config = dict(
    cutout=0.25,
    arch='xception',
    warmup_steps=250,
)
Rows from block 7, named by matrix and row number. Rows with one number belong to one channel. Each number is 200 + 20 x the weight over its row's rms, rounded and kept within 0 to 999. All counts start at 0. After the name is the row's rms in percent of the matrix's.
# convs1: first pointwise conv (model.blocks.7.convs.1.weight, 160x160x1x1), inputs 80-159
# convs3: second pointwise conv (model.blocks.7.convs.3.weight, 160x160x1x1, transposed), outputs 80-159
convs1.87,097,210,188,199,161,212,194,171,210,188,237,174,198,170,197,232,202,205,196,212,149,196,229,197,238,214,204,235,196,229,212,228,192,208,186,187,190,230,164,185,191,202,220,221,190,202,193,179,200,207,193,168,239,195,191,191,202,183,197,191,206,189,187,212,190,197,176,187,193,200,167,178,176,204,182,198,199,240,269,194,181
convs3.87,096,177,188,161,190,195,209,224,173,177,194,167,169,232,171,202,189,165,209,185,207,205,191,192,200,220,227,221,209,186,205,210,204,187,210,203,184,204,189,212,186,220,186,207,192,214,223,227,200,181,230,159,200,207,182,185,218,221,206,222,192,147,183,196,195,138,204,202,198,186,170,201,176,203,185,217,203,170,173,189,226
convs1.88,114,169,215,188,198,202,192,184,205,188,188,185,202,162,212,221,237,181,202,173,199,264,192,206,205,180,214,190,204,212,227,205,208,184,187,176,204,211,204,201,212,213,178,227,209,202,201,233,207,176,205,206,209,203,203,216,215,230,165,213,186,189,199,148,237,193,191,195,193,237,175,215,168,193,166,214,188,222,203,195,184
convs3.88,106,234,172,183,203,171,226,204,196,192,203,184,187,161,220,162,207,203,181,218,209,217,169,213,211,207,198,218,225,178,212,205,186,228,222,180,203,200,202,222,185,196,226,204,215,207,184,201,194,193,188,209,225,202,196,190,195,189,196,239,211,167,199,175,213,189,234,185,188,169,190,190,127,193,228,178,215,210,205,207,242
convs1.89,096,237,221,198,175,221,204,230,202,198,205,208,197,183,211,169,224,190,189,221,193,209,219,214,236,177,191,181,201,194,201,181,198,236,209,182,209,193,198,211,176,155,204,213,209,162,193,198,206,196,186,193,171,199,201,206,204,186,185,138,217,205,217,230,188,191,183,189,221,184,198,198,191,188,181,206,182,212,173,214,204
convs3.89,092,166,200,202,209,186,195,221,204,206,193,228,221,203,230,188,198,226,220,204,175,239,214,198,187,212,181,171,199,229,213,209,194,205,198,155,157,197,198,201,210,214,201,229,219,197,195,189,194,202,214,178,193,204,179,190,233,211,223,256,211,170,170,250,177,193,185,186,202,224,216,195,204,219,224,202,189,195,229,218,192
convs1.90,113,235,199,160,206,150,212,175,203,231,237,204,214,216,177,171,210,217,194,203,209,200,217,198,192,169,218,225,251,223,207,227,214,176,182,190,182,204,167,173,201,198,206,221,196,202,147,152,201,241,183,234,207,233,178,200,222,194,212,212,210,191,192,229,223,188,239,186,202,170,189,182,198,187,185,189,195,212,208,193,183
convs3.90,098,211,202,227,186,154,223,189,205,204,210,181,216,201,184,190,188,187,187,214,173,202,205,182,207,239,183,220,179,256,198,183,243,196,190,191,171,226,148,209,196,198,197,211,199,203,175,186,181,218,179,184,207,206,188,209,205,190,223,185,192,191,219,179,182,195,205,229,140,202,160,211,200,228,199,193,218,228,222,234,219
convs1.91,091,188,207,202,178,174,224,195,209,217,164,201,200,214,210,203,223,162,203,232,209,253,216,198,192,217,195,189,198,205,206,212,214,240,229,190,221,221,191,244,198,233,193,191,198,199,187,197,190,222,177,209,208,243,171,203,185,193,168,189,202,239,200,212,247,207,209,180,201,236,177,227,176,206,198,229,193,220,205,185,222
convs3.91,095,173,226,215,204,208,162,226,210,181,201,179,198,186,165,207,213,180,228,185,181,211,195,211,204,229,213,204,208,189,201,176,234,237,148,203,193,185,219,199,210,190,187,206,195,215,176,197,178,193,206,240,183,169,191,194,202,211,195,179,184,192,214,206,195,207,176,186,209,185,199,198,171,200,185,181,172,170,193,232,218
convs1.92,098,193,221,216,208,184,211,177,220,224,208,221,218,226,179,196,224,156,211,168,206,225,212,180,186,188,194,194,210,167,198,213,216,174,229,217,186,198,183,255,220,206,199,208,211,211,211,168,169,211,205,199,179,206,181,199,187,188,201,195,222,180,215,225,186,197,233,201,169,173,203,210,211,172,187,204,188,202,221,211,169
convs3.92,113,188,205,177,198,213,203,199,198,186,214,168,215,199,215,200,226,247,185,198,198,213,200,221,191,215,213,208,193,219,206,172,214,198,235,160,201,211,197,212,195,160,202,194,184,208,202,229,178,219,181,183,226,220,190,172,218,191,225,153,157,245,211,199,194,144,184,218,198,202,217,248,245,173,220,166,236,205,242,200,192
convs1.93,108,203,210,191,167,189,188,155,186,235,185,205,220,206,211,175,177,175,224,165,209,236,184,186,229,221,201,167,182,210,188,211,231,215,211,204,241,218,240,200,222,228,193,180,209,206,195,221,202,209,211,194,207,187,190,186,179,218,208,198,217,261,200,191,226,155,186,208,214,180,177,197,190,176,186,211,198,197,181,190,165
convs3.93,097,187,197,210,202,231,196,218,225,188,209,170,201,207,206,181,204,221,229,222,194,215,187,187,221,266,176,215,193,167,213,212,179,200,165,199,181,164,198,208,148,196,228,186,222,161,184,181,184,198,194,211,272,191,209,162,232,187,202,171,198,221,177,211,175,189,184,188,202,194,218,207,225,201,196,206,187,194,238,167,215
convs1.94,104,218,209,203,193,242,179,169,206,205,184,191,228,226,215,167,200,163,147,221,179,189,183,209,205,211,207,205,198,190,226,177,217,159,185,196,168,197,190,217,186,171,192,214,204,183,190,215,203,194,226,228,201,171,214,209,201,186,209,200,179,216,176,213,175,160,174,210,203,176,175,174,197,205,193,233,195,207,205,206,193
convs3.94,107,192,205,188,194,184,203,181,221,204,211,199,244,179,204,182,216,189,212,227,219,190,220,155,172,245,210,214,179,206,205,214,216,195,223,206,193,208,188,221,214,223,211,215,187,196,235,179,202,164,217,186,196,209,201,215,186,206,227,214,189,198,205,218,203,187,199,199,166,189,144,252,143,201,170,202,225,219,195,197,198
convs1.95,097,179,160,200,219,204,205,223,199,216,214,236,185,184,209,235,194,221,217,188,182,224,208,205,193,196,202,189,190,185,152,160,217,215,192,167,183,206,211,177,224,238,214,182,155,210,200,192,230,204,205,174,164,203,171,221,148,202,215,223,188,200,216,215,214,196,198,182,220,180,246,185,177,241,188,195,199,201,220,190,199
convs3.95,095,210,190,194,197,207,199,166,201,181,150,215,183,222,208,187,209,158,215,208,204,190,229,175,186,217,193,181,199,180,184,203,244,196,176,208,198,176,172,193,204,216,154,211,212,214,207,200,215,168,196,213,207,181,214,181,172,176,200,215,188,168,197,158,171,200,191,178,175,207,195,234,161,199,219,211,168,199,209,208,233